From a checkpoint of a small contrastive image-text model.
Model: 4.93M parameters, 48-pixel images, encoder arch efficientnet, encoder activation relu, encoder depths [2, 2, 3, 2], encoder widths [24, 48, 96, 192], text encoder width 192, text encoder norm layernorm.
Training: adamw at rate 0.0016, 8200 steps, batches of 256.
Data: trained on rendered roads seen from a driver's seat, with toy cars, trees and houses, 14.5 epochs.
Rows from block 4 of the image encoder of a small contrastive image-text model, named by matrix and row number. Rows with one number belong to one channel. Each number is 128 + 32 x the weight over its row's rms, rounded and kept within 0 to 255. All counts start at 0. Numbers have three digits each. After the name is the row's rms in percent of the matrix's.
After each channel's rows are labels from the 100 images, of 14848, where the channel reaches its highest value: "peak on" is the class under the peak. Only what is clearly more common there than usual is listed. The data: rendered roads seen from a driver's seat, with toy cars, trees and houses.
# convs0: expand pointwise conv (encoder.blocks.4.convs.0.weight, 192x48x1x1), inputs 0-47
# convs1: depthwise 5x5 conv, stride 2 (encoder.blocks.4.convs.1.weight, 192x1x5x5), a 5x5 kernel
# convs2: project pointwise conv (encoder.blocks.4.convs.2.weight, 96x192x1x1, transposed), outputs 0-95

convs0.17 104:134102123150099089108105160115147207171146132103122128150071158082173133148185182151127141176121097133060112179119144126152083165130128098167146
convs1.17 104:147110071078134108162177137080126160211164094134135106135108128145126151151
convs2.17 085:225091149175190140121198121112144126076134127125175088080137108118122159143078110114158081166151122185119134136116147104149203148115109151134092061159080059153135134143085164154153185114113114111124137160130154133108116108111158117152131139110087153154112142112176163097087135117178118070
peak on: road

convs0.127 086:111152097131121107107047081127109130118131146198134122139163194167098106170152165111095084115105144146059117132141136161191151140110129153093171
convs1.127 089:106080136154136128097095140131151120079133181109079068108141116112065127180
convs2.127 073:161156152140067127077098124178075113154157086115123169117130079159136099116197125122107172078166169172124152148179115139065126108110172139118146200115099138117165129118147116128103130145094117187141138149069076093131082148118093152061100132097196134130204152153109111110125154139110124154
peak on: road

convs0.161 097:106095139141144130099162117147078076115133073123064118095128116103066086149147142147137131090154173087119189118146091187147147200127099097126110
convs1.161 109:096150147140117132166147151149148156106155152146117039064108097087102092112
convs2.161 090:170051153103153070178131156183169109105111097097081099116146130140162143165138148130206094158131174124156154101145113177152172104124114188106200126108124078163151145140077125117104112086121139111144103182166126158124134120146165093182092127140059109086146139107090123104087121131175130096
peak on: road

convs0.122 083:146163107125142179106143110113125145155118121089131140090152122179067107140101190180142163105155100110145128080176104126131168087074211139117090
convs1.122 093:083149058115157125100098136160116139075176166163119104142110119124067123088
convs2.122 059:145122081094134152154126082141179185179130120127118173158137154174160072142066117085074114125193134130128079079126136076127138108123137152125092119042108096126149153142140119151089146176168113089155100073113113076136192087183138110118086116155143137160093069093129105130121126128139180126
peak on: verge

convs0.47 099:152113118166153075091076149157081082057111096135162118100136114099113183106158089140109115115100101125173131153183095178137112075084131145099134
convs1.47 095:148128107104120151089137107113118056109077136133124166192121120093165186092
convs2.47 084:151105143123143141142099146111155167115091074204090130126149204118181172171052164152134158164101088143110129118084140143157153080156152146087134106136188134156144136123086120134182102132157141145163139143178193163133112129125104103210181107200108166092101147117126088139104119109129111125
peak on: house

convs0.175 090:131171108143120058102075138126081178125150129180149090152119172119089158095177181134139134158107114110079092153099103148095099135060138148089130
convs1.175 099:125134176158103136071136157119128055120202142142080099143146101108113107101
convs2.175 071:159168139145100152036156078186090152169212107139146139111110146163118094161120159095082108145137119178103141200173085143082166128124089109159094153082117119145150165107151103135131177180113107174110102171063108143149121068153152121107102115118157105157158142152126144142136144082122120163
peak on: road

convs0.153 121:168143138105140108126074204103146111134025096158181116133111097104159166126120112156121115064146130131140079131132162139107161076111126123127174
convs1.153 124:132138101100110116099115109144120067084077104105088084088099126108086064119
convs2.153 204:080209157109108154109097087134105099111154125066094124154134146127123133095146160067145129153091184156107121206198094081114104164146066132112100144114149113120097151096178118105081134130067114098150102154144117111080115073093120151179136103084114120131154088180106099112109158110075122161
peak on: road

convs0.58 091:140129077115102124056099128111089132092116123155201129163137110163082167095153119130115144140141155141097149197168152162131177114044141128136102
convs1.58 095:124148191170137161106103097130109123104137079077148183141080082101151155124
convs2.58 080:149084130102132116190168161078168135131109101112105072144172149127113147126034111148168169142106099151088125091090149157125157150131180114140110115154189178135104150146140117091142109136169153134133172157135181143091107082073083157171202131192105163111166100124154124081126075105139135141
peak on: road

convs0.18 103:126101071173142120120072123161175154126149141121134106147085110134154145101159220163079132128105079156117087206139102151146093117084133124139106
convs1.18 101:103173107103090117125124115092114076080072127131166190163158153167118154129
convs2.18 099:068151141090128155119111093142153146114073132174090125138127160119165186154142145131128146111122134137075084139158075123111124173188121087171098102099163164091112092090109109144194138149113104080137154133129119151133165124196048112178136105189090127068079144151110126158137083132076110183
peak on: road

convs0.16 112:126144139143126131106084155113140122134113145162198079141129065197127142183097142128142087097153159105130088131153141152161229106101097130097147
convs1.16 110:137150111110140131113114121104123167214195141118141200190137136122129135137
convs2.16 136:094119084096113087206120151119175194133132139146130139168126085180125086113156080179115122140171135087124139030107147120107082132106137106135153141152134163103140105173149149151148060146205165136097136099096131145130189142145136129077124121130154127107140086048112140154141102127132197120
peak on: truck

convs0.24 112:097231138161156140142098123167121129098121145140120083102066125055127148162090147138139095120098130137120118079119118177119079122115098170126073
convs1.24 098:119101140139123112129113105106153145169169140105143226199140101138160160141
convs2.24 131:083160116172150184081069130158121121090137113120103138114140161132179140115177100124096104173140173122101122188122088052113068104175077159123138103156165104126150109162163112194089110125083111103128107108165131151127154104177121104174121074104136164158156085088086140157138170097101159080
peak on: sky

convs0.103 090:124124085183173177165117107103174102104084144108160134133098178132157129125153102140168063109155123116095075075092165127153170119111106172075136
convs1.103 100:122109091089147113116112103153153165084107162116077043125130100128126184150
convs2.103 086:114200118149119139117125115145136153064123138150123176071127138122176183196159139157121158081165161144098147139134119092116101142172121034158149185109129136105176121109107150180181103119101087093098130070132110115127151150165098159145172080176132112078087126160160105183136114136094141164
peak on: verge

convs0.68 100:101153113135147139111074151143152065128082078136161103120148067136095160151133142149089116057151084154072097133181138166134167102094103168130155
convs1.68 098:108141133116111128108120120125134149169139106115158219226127116124168150134
convs2.68 118:136081107121140096193152190122138127140093120162125180134138107120145133134118086163135141101130096118167152013070178136099141126117209115132167107127080130101115135133076114153166090119204123095154168105152109100144162143157123121070110141189160158122106143083174132134178110154142115098
peak on: house

convs0.39 109:087211165109135188098133095124121170109162153094136100176118114119159137126200135181121118140134136125100086102121090138118085161102121197134086
convs1.39 101:093086085090117149119119092115138182160129094084097166201167122145115131112
convs2.39 079:141183171138140147108063174113143085124112114099071122100203159146127120156149138138123092106170132135155093183109108113108098101163080154163112145170200179126136073129104076115097151107091089100128123087173139189117095149115115139158194066137154148080169117109110149134124148143068159131
peak on: sky

convs0.133 106:117193159149145106141086156123152122147098131141184127106095111079133188151113113148146050097099145138158110080126126216135119103125094188123122
convs1.133 106:128090123130128121128108118125134075199188099126105202190135145155124142136
convs2.133 106:123112130207200166126145167117132133139138109147112137116138132138161120090104042172093090183179132124127139117074159100089085137160128159158180081162100121131144102177145097180114109102150088125094147127188144125170173122160134103091110104125169195168144095087128142138153124115132157052
peak on: pine

convs0.49 096:127167153128129136143052167128131076157094114122181104120133071151145128182081133139136091045114116140164059124149170147117171093142126134131153
convs1.49 104:122143121107115130150131122134139084159181178111120202221143136146154135123
convs2.49 098:125083099131133095186165166126117153127128135147152159123115100141125106133122069169099133127166132121143159018090144139105115132102191108147168121133078134109141131158134141169131077131178144145109153095119132117150206125169123135031103139178160155126123111067185162155177101131152180091
peak on: truck; house

convs0.116 066:135088140140146124111127106164138128125183133121172087106155078132167126071100133120106191141099121203164098224103127154138087137111098137111091
convs1.116 072:136144126166194155123144187140106096142143138125099138098089085153157068078
convs2.116 048:131102139135144131106075104121112117105099173131120137117125169128122137169124131148086161131187170138113143127148106177215061144119110096188173150143119160087156099134100136154132113053067167089067188130172148197109176163145111120138185100102131150108075129141105080152096146110148168128
peak on: road

convs0.139 096:118147051121138167113157122135161125178104173102151150127077118120073193113150169162107151134116124101121141116163113174125175097073159155168071
convs1.139 092:114098083095137121095076098125117097081092101105163093112115101179157184150
convs2.139 076:083166158164140158179158150106114161115158125090127092118125090176068101152149081110181053108120145142188153147140140102092098169100086092151135133148122149179101119101128135141173091192126120066169090110131051145127173051117118142122162138133185112131182104120121117133135162113125140080
peak on: truck

convs0.87 082:161120093134070073154118190077087155151143156107131169085124162122114146151090130108146150159061068110133147114124138141097118073081183106122135
convs1.87 094:116124130122112076115163134055114078151168087138148107104139080107097159073
convs2.87 056:099117094092102141076128083147110102125135144058140126128108154076093109098174192099144131100104137092106094152153057091160137094134116103089089137098174140131191152125149179111071127125118175159134058078099083134114077119157105124152086139097088121156178136136082127084106143115097074165
peak on: road; truck

convs0.184 111:163140106113148105099075206127120116151089088177151101118126143076136165131163106146155117084123098130087078123132143146114136150111140145142238
convs1.184 103:137121116109121133107105119150123156197187137119137210211135137114124123139
convs2.184 131:190113128179150118100142134147154186140167133166163131059139104151154138221127109170129141095115090143140135114093132218123191135107147128165131125125105115180139145108096129087166157166132122152110119129098131125141140150147142128112180150224137085099094158113183148147124107162196135076
peak on: truck

convs0.166 102:127131145124147119049180079103155148141157111095172125132178080155152155067129101102107146153111154107131137151144187189115153140114100190151084
convs1.166 100:132160085099119160082105079090102107061088162097120140090118126160100094110
convs2.166 114:123138106125129126116162167138148077157176106075121088100209118131134163126119087101184124120074111110125128146078105117067196128127110147133118113117166145145123165149189097107093156221136096106155098129121118144127096095108125142132084153182111138119221127110137196094185098090125116116
peak on: road

convs0.185 093:189090089135139111118139137110128116122088094147161169140113200140127127110144141154196130146055077085109127080096149127081181108121164082144130
convs1.185 090:116098206175134128133179163078111122178170089159114134136111143101101104127
convs2.185 072:143079128117098055138160151147152054127123172135151087175077127129158098178127145107136117111089167098140090081124121152160106151141111176089103117085134109122140146207096058099149109118185152107096120131132126103169110143141096116116120171124100145152143133037131136148157134097181042141
peak on: road

convs0.172 093:091145083130079079123113117088041144121166167185091102170134168129066146134128152101154133136162147144124137143093073110108113164145169105097159
convs1.172 092:180100129182103105079104145170101162087168167125126112169163145084113104132
convs2.172 096:144160173095120130121182118182108138189212129132071123173144097189138078140102166130113096135166163178112119126190113185071141117133089159137152177100076133141142126140127141159099138144158125132107187138065123126171148104176170099069088085137153079116137085121152128147137123125125152166
peak on: road

convs0.43 105:112171102067183152141133174137109115136137138176081065101125099051106178117141135081105146090138120114140106086147097142097073124113139185144124
convs1.43 087:110112111108112111126146133100114107126145134113148173166106114157216219130
convs2.43 115:138120130152132170110069177179098130146090077131091199100161170094163142126148148138106136090105119110140148133091104115092131034167155158097159122138164112109155125119085129166106102118137127111197130068165103115130115153178100095131131080182209165135153157086109097094130169142080119096
peak on: tree

convs0.123 103:211140151170095113147119142090131159139084125137158157122101139101131131131109107166188119061121119080199071115101177156123162083136118122120094
convs1.123 105:112137145131114138118133126126134102046066097089105143169150116164185181116
convs2.123 101:176039144091136091120127155163149090137128175103132128109136129144141107149136125126139096140121179125105118122172094183201149067097149142140118108141095101103124142174114104119074145098137154153146170166081096150118177088190178123115075165113072109126123141093164202102131128095196160091
peak on: car; truck

convs0.75 108:062141129150127156165128072196114110101158184111150131116143128195058112118116117088112104141067110116151129124158148142125162103109109176081086
convs1.75 087:107135138114130138128124134106123119124134139116115196210147103137195207153
convs2.75 127:090114125109156153173187088115142113088126172090115053176126125160143133113129107112182117142126200092072093119208087131125154175142104105160146120128083141137107116122136194146117139138133105071092177132109143150125196060139106091141131081127053109120154074112108138090111097147132119141
peak on: house

convs0.135 113:147134144091136107146148195104145170132081158138185132146087157038169163123178118115153145109138160104103100137068173162117150141136086133097103
convs1.135 114:147134099092095117104108104121135084080075087111096088083113120108068081114
convs2.135 157:059173168085084112166141171138081122122137124125098128187118137109165131098120164095118130095101138175183103106133143080113128162131138168036096116136125166130082114070136128134150095154132118138208126108127113108101127132119120174159135083163164154104087176150156142193144150167041124135
peak on: road

convs0.48 095:128092078146146132115119140092197178118084101125125168116103148169183100151143186156117118135124047140146116073127127152117183088176164131151123
convs1.48 093:126137102096078117098128094123113101078069114102148181186083131136156168121
convs2.48 094:124122147111138168107102120107153067120099167126133152116139078140132165144149108133122111095131150109193086146148080091125115106099146122121082123141087180127159091110100096163184162191160092107179119095077033169127141111207114090101063143106134167109144149114104153123165149150117053133
peak on: car

convs0.7 100:114179136127128154127117133141134179137103131104132101120089154108135110190163150142141134140099100154006128076128151143148124116088089206151107
convs1.7 102:126142159139150139143135104119130101047061099125171204172140144131127128138
convs2.7 102:125157153106143157069093090194169165142084166140073120129136117166142134179146159182119114121127112116121070167147070128100098086162106123150076146118203178116136086107097136099124177125129134120119097099117166152137130127205098104120140078185159059061123102126152131171117115138089139152
peak on: sky

convs0.190 104:161128177120110067154133161090080158146135156088119129054153179099086140151160106190159139115097086144178120095160092156133100102152139111089135
convs1.190 098:128143187160080110148207156110125178179156158104133145166137095118121132123
convs2.190 094:060169084125061140130118112122085155169119140144181166113108111081089144127173153111138104086099072115135162129106158096070122170143104083163093120149179147057099156093112127164178071116121123087137158076080120091151112177111116127128165114113185110105106155154120102120194112113092131163
peak on: truck